A small audio frame classifier, trained from scratch.
Model: log mel input, arch conformer.
Training: muon at rate 0.0046, 10100 steps, batches of 128.
Data: 26041 training examples, 49.6 epochs.
Rows from block 3, named by matrix and row number. Rows with one number belong to one neuron. Each number is 128 + 32 x the weight over its row's rms, rounded and kept within 0 to 255. All counts start at 0. Numbers have three digits each. After the name is the row's rms in percent of the matrix's.
# gate: first MLP gate (model.blocks.3.ff1.gate.weight, 768x192), inputs 117-155
# fc1: first MLP up (model.blocks.3.ff1.fc1.weight, 768x192), inputs 117-155
# fc2: first MLP down (model.blocks.3.ff1.fc2.weight, 192x768, transposed), outputs 117-155
gate.321 042:128128057128128176013128128128208179128128128128185128128128080245128128128128128128107128128128254128119128128139128
fc1.321 050:128128134128128128200128128128082072128128128128009128128128201000128128128128128128176128128128000128128128128116128
fc2.321 051:116128128128128128128128128128128128054126128128128128128128128128128128128128128128128128128128128113135128128128000
gate.323 114:127128123100188118125083139128166097128142123124108087128127122129108120138109145134255126136130084127125127081132160
fc1.323 120:128128123164103142137171127129086153123116128138135131128127108126128123126138120126000143128127172129132129169127092
fc2.323 111:165159127091101130127138129200131130131195128122142141117127128131182098100127072184025222202101015130138128118131128
gate.324 137:104127193138113088136147130102215107192180127149120123146121097161132150151130079127130131128126167126054121120089119
fc1.324 135:140111095120140188175074121122095170121081070136129095103138103117049129115132139133134117067130105140141176089186179
fc2.324 134:072124123138125112176117112132148136137145074127080129118133143151117157168131135133153129131136132182129162131165132
gate.325 105:136113136129177155134137165124105153170128121080036160093163161133108145151115129128129107151148127129085162116122095
fc1.325 108:132162122140052107128127079149141130093125190154159111159100098110142062131145120110127199124122139127201093134133173
fc2.325 151:081075112072175138128155108072118232137130141103125125167122124124128136089063154112130128132127190115168102157143127
gate.326 148:103100155000107127131131122097097185042128109111173100125139153131078093127142194117176131086128131118124117124110140
fc1.326 143:138151127183158128119111097152134087172141149129065136125150107153152145128116073133091116147100125140113142140152103
fc2.326 145:170120173169147153175135131143130128117114116123147135156128144170074126127141103118152137113148126123141094144082153
gate.329 123:133123127129117128153122016092147152122122140122159138123123130102172155133146170125115123124139094130101122128128120
fc1.329 125:123125129127134118096129206190102103131149123135081091140138162166050130081073108125142133125112175118164136136127127
fc2.329 147:116091132186152135107123140114129101049125184057146141049182165150136141116128147070177077137118094130135129083158127
gate.332 198:091138164124175113123140072133050142155116127128128067146122131129140093177130131127127121114113101227132128096080191
fc1.332 179:181172128087139129111127132128136053112068127137122177132132115113136125119118135095109162152138119135130134125132215
fc2.332 173:163148137159116167129187141131132144116111114123147065130119181122143116094129126127107115137136123126130115125133127
gate.335 116:018078146096109136124143117167154128128173125130202128119143084023144142129139091145140139087121134126123106132121123
fc1.335 115:087120137064108129128153085123150125140172128135129127120106056049155127133135128128137138110119145150126065134117131
fc2.335 141:142106141133143111175145124209129139076095161133097139159141142169070124129124115161185181125106139122126098136146143
gate.338 136:133109090117145125113121149146123160124126128077160148130132093221177097120163125122119157202130120133135122161131192
fc1.338 153:194124128132109100105144159166069175141134151115128165169149131169123130030048125122050136124129179038117122131099144
fc2.338 149:127092133167134141086123131139149188137127128235134135133189167155119119074044131124039123138133209121151186160138141
gate.339 147:130129133155115179087125128132141088133122090130130114128185146119130116161128123176160128098136143196128134106088141
fc1.339 166:129140087115158081167151122117122151125136141128129138127048110139127131105138128073091127134129098052127120137151122
fc2.339 127:124132122074128119135120174134148177155104113133127129122203126128189130184061083115114137181132124108122128139169137
gate.340 146:100128130200108125205126135188165157158219175139128104124123106172114127128114140114110058151107151151135156068144127
fc1.340 131:084152147099131156129125137134133137105196132109129106112136163124095085122125129125125103130116137161147165149118068
fc2.340 133:123128066103135113130185172140111127116117137123092099119127122130110114126132106131135100170121149128129120168127099
gate.341 183:130212111120130100033127065130077156102184135088120111160119177184089142158096146128153144121125130089105127141166152
fc1.341 180:132137067184128189087082108177080102136150128127117139156100147133132128219068140150165073107117133128039134179138102
fc2.341 166:134162105133118156129127182037123138091120128159087177094128108131120127143184134119156156113055130089127156131129109
gate.342 104:126130095118132111137173137078115148140203177137121135110116132102196065139188109129128129130112129157056127144134076
fc1.342 122:131130147092124104121093093120142114121096123086149111140141143118000171113000166130123129119150137107158129129126112
fc2.342 134:063120150104069139143106152136163129127129129159136138140107133117144118078125127119113190173113169163171119122135130
gate.343 118:215128105128096128074133134112128109128125129154107103140194120128129181128128142031129182127128197161137137078126162
fc1.343 116:073128157129156129183126117146125151138131127094149168099073147131133045129126093233130081129105051091117100139128127
fc2.343 115:128102128209100123131120126135108122137101072109121110131182127148113105070125146127132127223130128128177177147088128
gate.344 170:133128066150003131086140149090146109121128153128138173126140120127140134122236144123132116135143132082200153121141128
fc1.344 168:193124121134107130043128171127126145119124129108101135082183048072132098180132143125113113142054124111142142103139173
fc2.344 149:111101110079129140140145061134145070106255161126185137130108126134139140175144145150142032102135111081131128124134130
gate.345 119:127130121061118131144123101130156145163173128149122140195150101123126186144110121142167184104137127118073121129134126
fc1.345 127:119125128194026150134130134123081106121063140119130123000129151135128067116132127128094112133112150175151122122123123
fc2.345 129:110066127126150154130126121146117044133133098127119128128137165120107124141111126152130088132161108121122066131143113
gate.348 147:148153119118127129128106113094255191056128127200187130166194114128124110129140077162133164130129128140128127103128080
fc1.348 153:135133123104112128123135059113203202070137120159143132206148110127113118104126071130127149135155129158158111077127142
fc2.348 173:134221118056002135080123130161122142115123142150146038107131128123154124128157130131131248154092136070118141179128118
gate.349 119:128128135112133125168165129128126116144135146130129141091136114153132127170173117150131105124128132124120156127107106
fc1.349 123:125172127124130101161165127123127127160133138140128120115132121143133124140146126162128109102127132095059135128131108
fc2.349 129:179171088147114148110110129097127139121145131134187128102198120139128129145125127033172081132137128129132127117096105
gate.350 149:098135182126128140128123134064125129065190071137076154130092140162132129129128103130183148068156136150113073129105035
fc1.350 148:128134139129128128134149132094125139071232114173110143126116139149130127129123103156205131044151133106125106116111027
fc2.350 168:127146140133101117186038118156130083083106195177129103160132138081143195173128129073141140109158116145061184128143090
gate.351 152:120106124141133151112130135132158083123132127120104171000129194082138090063174092127112130129131117112123127129115133
fc1.351 154:110126132131125136109129154133173081090129129121124159003128160094133112067210114128116142130147128111130132137119128
fc2.351 157:095066128128160125151080128134073132127132221124141243188145070206130165141149114112147130067120144128118160123083120
gate.353 151:123137255120121122079107109087140114130128050132128180090085135117154117120097136195088129133140148156142053139127139
fc1.353 142:151132118121135166118076214109149150097115070155121139137134135085183117103127127153055118122103147103186099128127133
fc2.353 152:115137127132153129110093134109124089128136144172124153146129103130121117090128128103109147129116195181129146138135151
gate.354 185:100127126255065173133149130108128148138131176123133101153059114166131114140101108080112126163149125125078140127141181
fc1.354 179:118146184124151075146128097160124129141209062103100135087116143084105115187171136128163125111094099119147130119131207
fc2.354 184:109135142088125136129154150179133157111161125120129121068117170077122153114139149129104127176113112147242118145087063
gate.355 101:086134136126073074163113112100132131128131126134132095127126079119164154169130149124130126122127069129112128095129132
fc1.355 118:127124113124167192128164185106118127113111130103137151147096236172116132058117154128123141158122189130133137147133095
fc2.355 130:103087125125203166125128154129129158145126118123062154126131164154176052132122127082134097137128129192125146126169101
gate.356 117:128128104115127000047128084123128121146128129095112132033111129129192128120126115172139123131137100114129145128128127
fc1.356 119:128103136135129176169128152132128134116127133165129129178129123128058127136130133108133125102126147151128090128135132
fc2.356 114:129038128125128149128162149255127124130127127128128075146117135121134065112187127144122136163102125125163086137132128
gate.357 060:128128138128128063128194128151149128128128128128128128128128117128128128128128128128127125227128128076128128128128128
fc1.357 068:128128128103128099128186095132128128128128128128128128128128128128128126128155128128128119191128128128128128128128130
fc2.357 076:128128128128206128128128128128128128255128128128128128128084128095128255128128131128086128128128128128128128128128128
gate.358 119:130128135127124128163130095130107168100123165128241116115129182105186133156072121114122186126141171118162139129129139
fc1.358 117:127125116128131116118115140120134075133129057128027120137127077152102136097169120136132062130099071134123111090127097
fc2.358 129:078117113194132126138158109166118120066128112133169080113111091124141175124172131160061131118112108054113093173145148
gate.359 169:124129129128128116135137119111192209139139102231125103112221127129128128175086154113130111099070127148120050162124096
fc1.359 183:114138129138128104146128118119160208124138092222123108138210120138134129178069162104126116085086126129122061174125107
fc2.359 156:068123082088114120136167127119140103150072128186171139110109155135085122130116126135132151143122127161121062142132113
gate.360 162:113115116183158139126129125100116174127130112095122112146082106091075135128161119133130177170086134125125152122176104
fc1.360 155:128126093190155153121125120132121196130132124095156119128114098087064129125160121129162149198088141118134142126184098
fc2.360 134:102126099126091118120178133138122103133128143154122135167123155154098136125148129092118116119000128126125134128127129
gate.365 129:097173121131121146210121126134178085146125173236129131147159128089136128115119154132120119128119159121103121131117145
fc1.365 126:126128122136123133255103125127172092136125184184130160174150109086136129128126157135113058126118186131128106145132135
fc2.365 131:108125107115124197174102125137145127164129157069170176120116165118105128110117162189129125095090148078099127131144107
gate.367 019:128128185128183128128128128128128128128128128128128128128128128128128128128128128128128128128128128128128128128128149
fc1.367 016:128128000128065128128128128128128128128128128128128128128128128128128128128128128128128128128128128128128128128128088
fc2.367 025:128128128128128128128000128128128128128128128128128128128128128128128128128129128128128128128128128128128128128128128
gate.369 112:102119088043132132127156076109085130133101158086135135130160131128105121100126135129127129001127093125121104160068127
fc1.369 088:107111157097167121161194114076118107113183128125185140127076161111130125126122132126174121076135068105103111139074097
fc2.369 130:129118140128157138129191129255132096129125118134183137138118146112113129129140107112205132132152138139053146122144127
gate.371 009:128128128128128128128128128128128128128128128128128128128128128128128128128128128128128128128128128128128255128128128
fc1.371 015:128128128128128128128128128128128128128128128255128128128128128128128128128128128128128128128128128128128128128128128
fc2.371 008:128128128128128128128128128128128128128128128128128128128128128128128128128000128128128128128128128128128128128128128
gate.372 133:058127164128129129065090112129123182146144145110141143162086154172154208174116122135197102149128110114135124119127132
fc1.372 126:073141166131120171071073120143114159164126133091112131163118144191147160172123128127205094189185113091140168122100135
fc2.372 142:228131122056129113081120170200167117128129148136155131118117136129128121174128130139114101189165113146130149126048127
gate.373 154:132114115127148130100111163061127109115151085137122148072089188155156137123137143155142126134130129021137143221127118
fc1.373 139:127156134131123098204142087184129165135075188097131114152139040127085128140093127105128129100129130166113125005111131
fc2.373 151:147121128113127038142079132179129111128136098125140124191051126167109183129166122134133129136111153143108129122106135
gate.374 136:095142133064109155108128110064126113213134108099150126113142183060130114127143131128118133128137119116127097122128128
fc1.374 156:137137128153155113128124157158126114107120127149120096133113101190124150118104151118127135130130120173128164136106127
fc2.374 140:133142144146116116079121066127164116175120129108063191133000208116114121139072166105140175132094121127131112125128148
gate.375 151:182126115091122172148077133133076203134143117141130138127145198118122130086106079084129139123127176081133150115069069
fc1.375 159:098137161149160077117147123125176063128096132119127127131111038142085105151162182161140126141130098149122115129161154
fc2.375 139:133066114250140141141128104124114120104123118129138083106138126121087169120126118141143118224210127127131130125099158
gate.381 154:116158125145113146119125144124145132134130126141132128122107097086124131140129044093128128204090155128160058129120107
fc1.381 135:255114123128108126149129102117072154150114131101108115170154131154135087109147129132128215143128126129166161157134113
fc2.381 150:063128087128143172129135131050130191225140086124087109131097145128146118125122183130116142196147198084138144111151051
gate.382 118:146072063133123122117140202114133126169157128177131180091091076124117180078153129150128127066129167198123099186113124
fc1.382 124:106204176124140107147150000135123129115124142008128074129148160130137100170111128121127130140125103075134154102172129
fc2.382 125:106129128097155121151131121110095185168130133126143119129039096205046143179091099130126174125137119080182255125129130
gate.384 196:018134146116058200059145124072127099126139129028140199058128128123123131091187158148120062143163129105120146135141124
fc1.384 175:142119158125191162140148130090153109149140123139127143068123141156182131005126085122106137176124129131109128167121206
fc2.384 167:138151115163109135138132166109134114124148149107051223187128149192097119135124099035135168128131137127081158130112128
gate.386 147:060152160139155133103124133131189078039121042181108127148133133117180095168163225150088128104148127165129127129155124
fc1.386 149:136121222162113117147145068119134066095108060039080078147139111192104111130120131085000130130157127141132136128132167
fc2.386 138:046123131091113117145148133127121099155166150135156121159123082136130130158134131163161128142149121159123094143153150
gate.387 171:124129169133099125088108134127106129135119143079158147108126020126118087129128108110146097130144143129137089129113128
fc1.387 162:130129123137031170111093154129105130149117141117134161127120051129124097127131113121140110133136128129146097125128127
fc2.387 169:150195123118104133123160183141126116120134158127111126129133126171090143088158128105125121133123120125132129126128141
gate.388 110:145157120127118101153111051125130179126129138119068126135131132141120118159127142141088115118128037114086140026107194
fc1.388 103:152158101127124118134095077076115163119135142129104120130135128128116108131137145192093118112127084109076143112123178
fc2.388 150:137133125128113046161146155156124061081177129131131104169109162129074119132119133180078193182135141134081159093106120
gate.389 163:121130131145126087108053140152130132161114111131139123134084130128129135112043100170121094103000128124178143115127095
fc1.389 155:129149149123112065126128122147134130159109099135148119124113130127139068255064121199156117101051125125181124104125127
fc2.389 157:120121157034132133187154133133090176119103129172204185119108100118141130114131114087173177120057065116186127110130043
gate.392 205:134126129146174085049122130128127106125089118061129149192109153121123198136027143128133160113076125130133160148138131
fc1.392 208:128140206130162124128193101137128122132127098130084135134091129133063156146124067100042125164139082062130119068167149
fc2.392 184:120142117167149107137154176125131049152122124068136021149090127143060131134082130130092121141133152136165106126118127
gate.394 088:146141098129148123134097099109112087095113165101128120095168177103126099107147187170185168106128002150120132138114115
fc1.394 076:125133109125135125158073078111124022041134161093116122105163164126136112105136187110167207106129000108124169135125113
fc2.394 145:112143112128128148127085115117121130226132122102157113089081118118130126128116179099207157039113117131134188129136127
gate.395 159:140177132119170131153153126129164143127162130208142132131108127118093118180191166131115129120120140162130106162121106
fc1.395 198:076096120131052093099105125101104125137078128077100149127133127142141137063118128117182150128102115126142130122133137
fc2.395 151:160127182127119180126148174078042077149151137127140205210155134134121119117125121130133106140163133122181110127125145
gate.397 013:128128128128128128128128128128128128128128255128128128128128128128128128128128128128128128128128128128128128128128128
fc1.397 029:128128128128128128128128128128128128128128128128128128128128128128128128128128128128128128128128128128128128128128132
fc2.397 016:128128128128128128128128128128128128128128128128128128128128128128128128128128128128128128128128128128128128128128128
gate.401 143:128132104130085151100102140128121123071128133130161141172041133140133127134115131148114123211161128210121128131116109
fc1.401 147:129128109154106132122125139135123122021127128156132125153047130129128124138093131128078130162147178190116141135123087
fc2.401 138:134127128146125110154107118126138121138158151179129122131130165255081106122128128116131127092181067127141136127148149
gate.402 122:180119130118079170185128129075138057109130131127162216166162136129173148113167175115129129114179220127128198125124136
fc1.402 139:098146123144159090070096154173120213128138126125078096106082127139125121144117067128128117138118078125123000132117126
fc2.402 130:126100137228124144071129138139127115131096121133127126101099128116128089106131132102131127133147109182135157213149131
gate.403 123:225163103127121127138046115129132107120135141130056148157144162090125114107124073128125154112238167123221128187062082
fc1.403 141:236147103118139124155070119126128122126168133140078167149158161115123111104181093135127161111177211119146128210098078
fc2.403 118:129133125088126136127067186139220140127103105106018148136118164000123131111123116118126108161128140130099128130149123
gate.404 146:145123127019121123116123149133128127129105150133128170026100129161228122202128130127128137143137128124089120136128128
fc1.404 149:112128128207128126139132112129133113125147124122133100176132125105001132054159119142128126126122136127216127112129128
fc2.404 155:128128157136128172136119129182121155144146146121083128143090112185145128041141114160234127087195190140133127018122114
gate.405 078:128127136183128129129126132129125129089121096141131128128128127144148019188133128046129128128148203128107128126065096
fc1.405 082:126127127120135127127128124128128128202130128128128128113128129128121244059123128239128128102084104118131128128183128
fc2.405 065:103128131128124129128125187177116128123128129049202255142095124151156128104111128128222128129128123123126128133135126
gate.406 125:127157131132191116127195129099130094138117130140138160108126119127128132142139071108125084112109118125136019154124127
fc1.406 134:114145145130184116117186130081120129150124149168136162109123100115127118134134073094126107123113118131132107154124120
fc2.406 163:152175120139107132128169155172097109092084192160137128117091095155150119156124072118052219130093125117072062142131121
gate.407 088:133127070105139188129115128193129129138132135128125125139128046115127094156128117213129112135129128127123172155127114
fc1.407 107:131124048128137128129129128197220132124133128135125128135128099122128117144129119132128118128127127127127131156116127
fc2.407 093:117188080124127123142128128118143128146142103197055135144108045093128128126127088128129114236087127249147160128129128
gate.408 109:127051132118144094076145130153132129129075130141127135128125124088173104113179126155128118180215123145138141080071116
fc1.408 126:126072148129154118120129131160138120132110169131120143128126128137171090118165129155126072199132127144132133085016116
fc2.408 116:101101154092212043140093126126148137109104176092101155127125129137133130102159131107114095125132115128171174068109127
gate.411 129:127115122127162128134147122239116082070136110084163178185161129226247077114127152105132127092127177141096127113120085
fc1.411 132:126134128130123142108129092252123041073131110107150147181179133221148089117158203063064128087117198139124138125115095
fc2.411 160:117145200104054109100177072155119195128144143169121208148128141138146123128125079121126135107123131177174081126106128
gate.413 114:136200167069152132139129179130145171111096136200193093128137161129127125152209207095169109129093130164129134117147148
fc1.413 121:125046085188091124114158105145082081176149123038071176133132113126126135112075035151073136121173122115127125152105121
fc2.413 141:122128185154168134199087129085089165213135189159130109165123178127116149146175128135096157056125126145144142146154078
gate.414 192:149155133125125136111146128129153048171073146133164136152134125131122132134168085096201132227133051077109136124051206
fc1.414 194:045108090079132136125118137136094129062128102115083128148087220104125084110123157148134142085141141125128103096203128
fc2.414 167:127052066047129129138155118128132213115132091140105139134144109086094097067130200127157129096138133122055124123115099
gate.415 139:145140139137132177093136112145130127121128170128137139131127114126087115135161129096213107124113139113129124098120123
fc1.415 121:132140150148135182100139134124135134124151150128132133107128120149097125116142134135205112128133132119165104125128121
fc2.415 164:125122098117135162176124203136126110122124128128045111134120103125126069143083210231137055128142086138126135124141120
gate.417 210:102124120107111132129131174108129115091105105102192143110126216161148131082102130130112128120121126114129173103171125
fc1.417 204:128144152144123127128113143128157075112092072128127107149202048073128128138117092147101122036085105125129105033133088
fc2.417 163:209136199132153125130206130127112111157128138162174113079155103147135074127128159128214113131186087131077113123100071
gate.421 027:128128128128128128128128128128128128128128128128128255128128128128128128128128128128128128128128128128128128128128128
fc1.421 043:128128128128128255128128128128128128128128128128128128128128128128128128128128128128128128128128128128128128128146128
fc2.421 023:128128088128128128128128128128128128128128128128128128128128128128128128128128128128128128128128128128128128128128128
gate.422 103:235128130244130125127148185060128199124194113151144133139155131111126099174128206135128070141130119152058167125099129
fc1.422 110:216113130197088128129136131104128236137188140132129130130131151116128100149125168134130028148134114132130151126095139
fc2.422 126:164199113090100126128169172128092054090113127128128077113127132145208117125125128132076139130135120099134123143147150
gate.423 108:159162142204135076123073150154154149122122126114034063137136148170074142118132129110090125082085056127128144133132179
fc1.423 094:115130136205128071126074135124108160116130099129064088154141146136133142230131125129129121123119111133134172126134172
fc2.423 115:173120111189121127164223144140129106121125139127136115096122120046117153140143160140128089106130157134125121060126090
gate.425 119:128124146124122128104125163157110152164124123130218159089113162143129149110055195108126148134106131109130120129158238
fc1.425 121:122120136121108133089105143160127140144123126127218133117113178150181151099038148081133142136122105124129119146148164
fc2.425 154:157114145131127118126127103159110133157138169130161126130143161122122125120086145228124128133218134096125136110143107
gate.427 098:101084123164158129099108035128189037122116128072156125145128080148128132128149128109124143128118133122129156073126112
fc1.427 110:077083128154147131111098062129203074116120128074154128131128025142128126130175132127112147128128128126126131111123108
fc2.427 117:165088177152133128179104128129116128160167213089132119192017131127123092111144123125111096088135127126084133119135127
gate.429 115:127128126122142125090134146125119140137167115128141129039136127123190181195152120125116130119133101063125158162158105
fc1.429 128:127135125139150124126126121153122135134123124129134127103146127121129156173134129123123139078123093032127202190148092
fc2.429 138:210186123127108150129105126098140180140139117107148138116118129127129124134128108075153145123117138124127200122103137
gate.430 114:129121114160141127089059153077133121124127053089073115132137124142053170148127122103146152129114094127113160168117132
fc1.430 095:128086125136217129121122169103096124130165106119069129151128155131174138135126103118119123086125122128119172114101128
fc2.430 141:166112130135095108202111093173135134091139128143131113126104110078106102132084124120108143155189096186128127128103125
gate.431 142:195156234125185070166147174106087128140157124110138082132158236110167111113112124130117146130073103122122150103091175
fc1.431 142:091118048125069199098128085125157148130067135131121168127084101198117135144149137125172138126212159122121130137173038
fc2.431 157:122128148123108216160129127132085110130105127134078130101131071145112220146064109073172118122138168127087131126135131
gate.432 021:128128128128128128128128128128128128128128128128128086128128128128128128128128128128128128128128128128128128157128128
fc1.432 011:128128128128128128128128128128128128128128128128128128128128128128128128128128128128128128128128128128128128128128128
fc2.432 006:128128128128128128128128128128128128128128128128128128128128128128128128128128128128128128128128128128128128128128128
gate.433 157:126082147130185127128120144129094131088122126127136129131144099139126134135155141129128135127129125134137165142116009
fc1.433 152:124041106149192131131123134168121136090128101123157139145129091153122142136156129119124136133159128121127108128092046
fc2.433 129:040113141158025116123090125127131124129094094142134128107102120170127127176123119108137134128125116088129129148062108
gate.436 149:127164158112133031114135173150133079127157139116172171173072176113126142131128141120196125098122164112161171139138121
fc1.436 174:131156128132150138099128199122121166155120131119166131142131140150128179128114114130129126150038123115161090135136133
fc2.436 139:136127182125161178081134205144122119144136136130218130123137170019178108131128186127116126248171074101146144159079116
gate.444 200:145129170159182160052157136176100066095156069123158134172176146118115076227117132134122131085141163112070134116104098
fc1.444 174:130159182147137178141140099134175095055136000096126113146124135126169118122142128153126120044128174131118129104120049
fc2.444 173:147121078151128132122109128134082119128115182117139142136120109146133114127129119145138135104158118163105115113115105
gate.446 179:166122113113020118116130141120088192126125155143112126117159158161109109120071189135115082135145128123093095139122108
fc1.446 144:117156115147019176071146111105095131146085157128158116140160093113128111128128160147053121125125119128159073113131182
fc2.446 157:143100080094131188102125160162061114168112122129121162116101200129170124124143128079184126168110098129142101144120142
gate.448 133:143121181179122106127150238251149160071122082136143145136107136114130150145115110157155144094095146116134128139109111
fc1.448 124:079135071100143177121127069017122070158128173094103123106120125156068115114138139106109112171168090143134125120152135
fc2.448 160:072138132120128131121118152089173136131136144052160069121119122136143082130174120089112096173131152103117154161132088
gate.449 172:126124034026086127140118101083115091106156128118143152123089193157123129138116124013098102142128150129127112128165115
fc1.449 167:116130106081044134133122115132115106062159132124186116087091146158115141145126124120100089144123131106124112111208122
fc2.449 159:090133101072121135136155106144163142161225121130088157147128130143158122099130112110103112115087123132109105123119129
gate.451 166:128108125118135064110127108134164172094112182122124128158141115037116139199119051149120151098123098111107129127139123
fc1.451 157:132150128137127161139132139096099096137151104131130110088127138128132120114125129122194078158137158134141161133073138
fc2.451 134:120127172116126165134142124108135128117135132162213129082126132138122127109129115142074205123128056178195122199043115
gate.453 148:129160126126119098141182130142153146108114241124128073135185160026102179128123121127128128111125128128143126135134125
fc1.453 134:122187131052117128156127138142108139126127129105090122119157147107060164111140133120040123112134123223114139130124144
fc2.453 109:106202127110093130118128138120053129123130126140129144125121127093175132051129133183124138140124138083128129125123164
gate.457 166:140122074063131139053176141128101128166102112102107083130160092152129113168086070047067129142079129127114126048125121
fc1.457 199:126150114156078165177128145106173122161120126062168152131096109137156138124099154151093120124104128108130127133155134
fc2.457 163:129086133139154254095126082199209128194162128100142132125000138120140107111124134141133128170089126150115141152128135
gate.460 041:128128128021128128128128128128128128128128128128128128128255128128128128128128128128128128128128128128128128128128128
fc1.460 033:128128128128128128128128128128128128128128128128128128128128128128128128128128128128128128128128079159128128128128128
fc2.460 009:128128128128128128128128128128128128128128128128128128128128128128128128128128128160128128128128128128128128128128128
gate.461 095:128130143139130144129129129131067080133039146131148121127127128128121121209125129127133128113178136172083128109123128
fc1.461 102:107132127108125126155128127125197151098151128121120123092131125190142131000121152144108067170071127122135128130145128
fc2.461 112:108126190119138127103123138128184130127149083113144119113143131123130132136131206127127139132175129128133111190131131
gate.463 112:128131139128127128128131119120128127122200255128128128129043124142127137128133128138137101177128133148125128138132121
fc1.463 111:142134111128096145148163116107117131119169255128130128139062127148128140119131129137144051207131131127120193128107119
fc2.463 103:140129049126130104128164127165126126129127125172070128161121093198132076128184127138124115139103137127128125020127130
gate.464 135:147130214116127161149146128202210128178075140058118130146128109127169110064116124113145129130077164103117116114143118
fc1.464 142:198128090163196087144105171027092158137189038132102130169134108129082129150149099177146147124189106188109136135116128
fc2.464 159:095099118132137116133145089051132127131112131090095083131099115129136162163121122144109130114099128089054148113120180
gate.465 123:126180210133131121128073121114081213135137065129128128147122122191150151172128129147192128128107111187122078119123129
fc1.465 130:130105056127124141127212168174167061122123159127179126125136136093104104102126129080056121126156173078139134132131125
fc2.465 167:107089130133144182085114133099125139211138123092157140170192148047094190098114109060124124098122122130116118136129141
gate.467 117:143102121144126129130149157116128125117136103131124126129255128095233114137164081132092122142180173134195128255128078
fc1.467 130:112147159075128119126125105142131117125123154128152128120103130146108132131116159158178128119071115127046128000255186
fc2.467 117:118147113140127061147124101134115077094162128144174102120135128157125113139148122126134146075092127068217127000129123
gate.468 198:128112137144138119135131149160128173170191087127123145131020139132127160163097052128186126101084140121135122136128134
fc1.468 174:124145121122108137107093126000097121122128130116161110151109159147131101107121133141142122120145105128129152131134116
fc2.468 190:095127083111084114099132121111181117195129122148119157149130149143195123144145158127136130110132116192121164126105058
gate.471 163:096120147124114136111107107116161166161114024131112080142086182128174084092130121122092098149137230120127132183244145
fc1.471 184:121129142124125128102121107079159162151104043146110129128090160151159112095128129168121124137149212108127142142186139
fc2.471 165:129163170140124210140129153064155163120142166130127081141138158143049114131110178101058137142126105162135126095104153
gate.472 148:103158123102108131080129183058150017111130102123125211132129130129159127128144172105139130155209199096129139095181135
fc1.472 161:122140102107113135133135139120154118118112103129121175153157128130139140124164169116105159127134132094114149113202182
fc2.472 126:107143193036148151140152084121108188122129176152143117094122104117139129105122112123089152109012120113128164133101175
gate.473 165:132136087140116171132129108138134080161106136132117145136124127123148128075226122144120092158103168134128128136144100
fc1.473 170:134136137119175142094144141146127129115147125174128139115141201134127203168122126129089162059155130182135138086122134
fc2.473 152:125154127132124106132115109145109128179163179130145139050127146128188116135146137159076132130194098122133129109103140
gate.474 111:126119053154092140128138121128143255144028157132185127132129000132128138106077127128123169155128128139113126121128127
fc1.474 113:128142224114128128128107128128128000116224126124035128122130243127126124154132128127129083128128128106131129169128131
fc2.474 094:125128127100129122127103129123125128125078107128125127127131123090141128126132142115144127131111136122123111128129124
gate.475 204:126127119122014140139128130107129148116181145159107129143122089116121127097154100101172132107121128143114123145140137
fc1.475 172:128133064133131168006130128123162177034127137121130160131166130129125115065153149112078106159127116138097131128183194
fc2.475 180:105137038166127130130110126120098120147121126128102122112129117225143076114124095136219087144119135086094149122223129
gate.477 151:105150108018080114059117060143114170128116163103158128128128126126144128129146119137102132079162132126141110127131128
fc1.477 176:112143126036100116124129130137118161126127162107127122105123128115132129139137125155134130105138147082130115132144059
fc2.477 147:091047084128121128120128131134120132085151123112123142125234108126170162094142111131127109125130127038146115115172130
gate.478 130:081138169109064145123139255084084102126132127067171162122121102137085088129119139117087128187122128134115128129107127
fc1.478 137:174124129207210126183121031139168126134130129140120118103128128122129205116131124190144146099133135106146122128168127
fc2.478 127:173143133128125128126124129179154128072170152083133108067139128104137129133128128137125118114127128131113129161110129
gate.482 111:124141157154174197164079155192123157123170120151159127131136107124041130101168159127146130128110147126137106129103092
fc1.482 103:120121170155164244156103138168145129078239125182136144129144092127128136124131195073152128125128151125128089128127096
fc2.482 156:142176125128122143201156098155136155131117122099108115126130128117128107131105111132126104129178079134140147128132132
gate.484 101:165100142192160130132106118120108183128059121113150089122132115124172122117052099069045134204167110120106128099101119
fc1.484 100:159101131233139125142100122117130161120061113091160120114146100122160119122097085022059135132143111120077154085107127
fc2.484 141:156144154154129072181045060229139159133125160094117120121184107146184136120060137108084136156149069130103218131128097
gate.485 128:123128168125186160097135034126135127117127127053128135148139106140220141097184128112128079128128131138154130128129202
fc1.485 126:129137121127086127125124177131121128142137128228129110128117130122093128129078128138121176126117107125113122147126105
fc2.485 111:129121130049099124072118123129165103132128128128159127103126120122106127156128079170184129131127118081114117100136126
gate.486 172:128122169129012130027142134103114145189028140156144139114148142092137087108168074134139127128096128065129129071105151
fc1.486 186:199137060130125180134120126164169149107128128090163125151116132172116120129127128105000151138101132145139129167147149
fc2.486 146:146157113151127126136085062118129115150128103119125105124133129106128128188115113185107148205136212131150119112153203
gate.488 148:100129075123128133132120128128123125098116129134157136122061074125161134103156144132127140131228110148180203145112164
fc1.488 166:088147069121127128143114133123122127096076163133119132126074090128161126086149152145131131129173128147175208138104163
fc2.488 158:130127089125136125107112193155185204106130127114086128090130121230131118104108137111047129129089129132119129092122138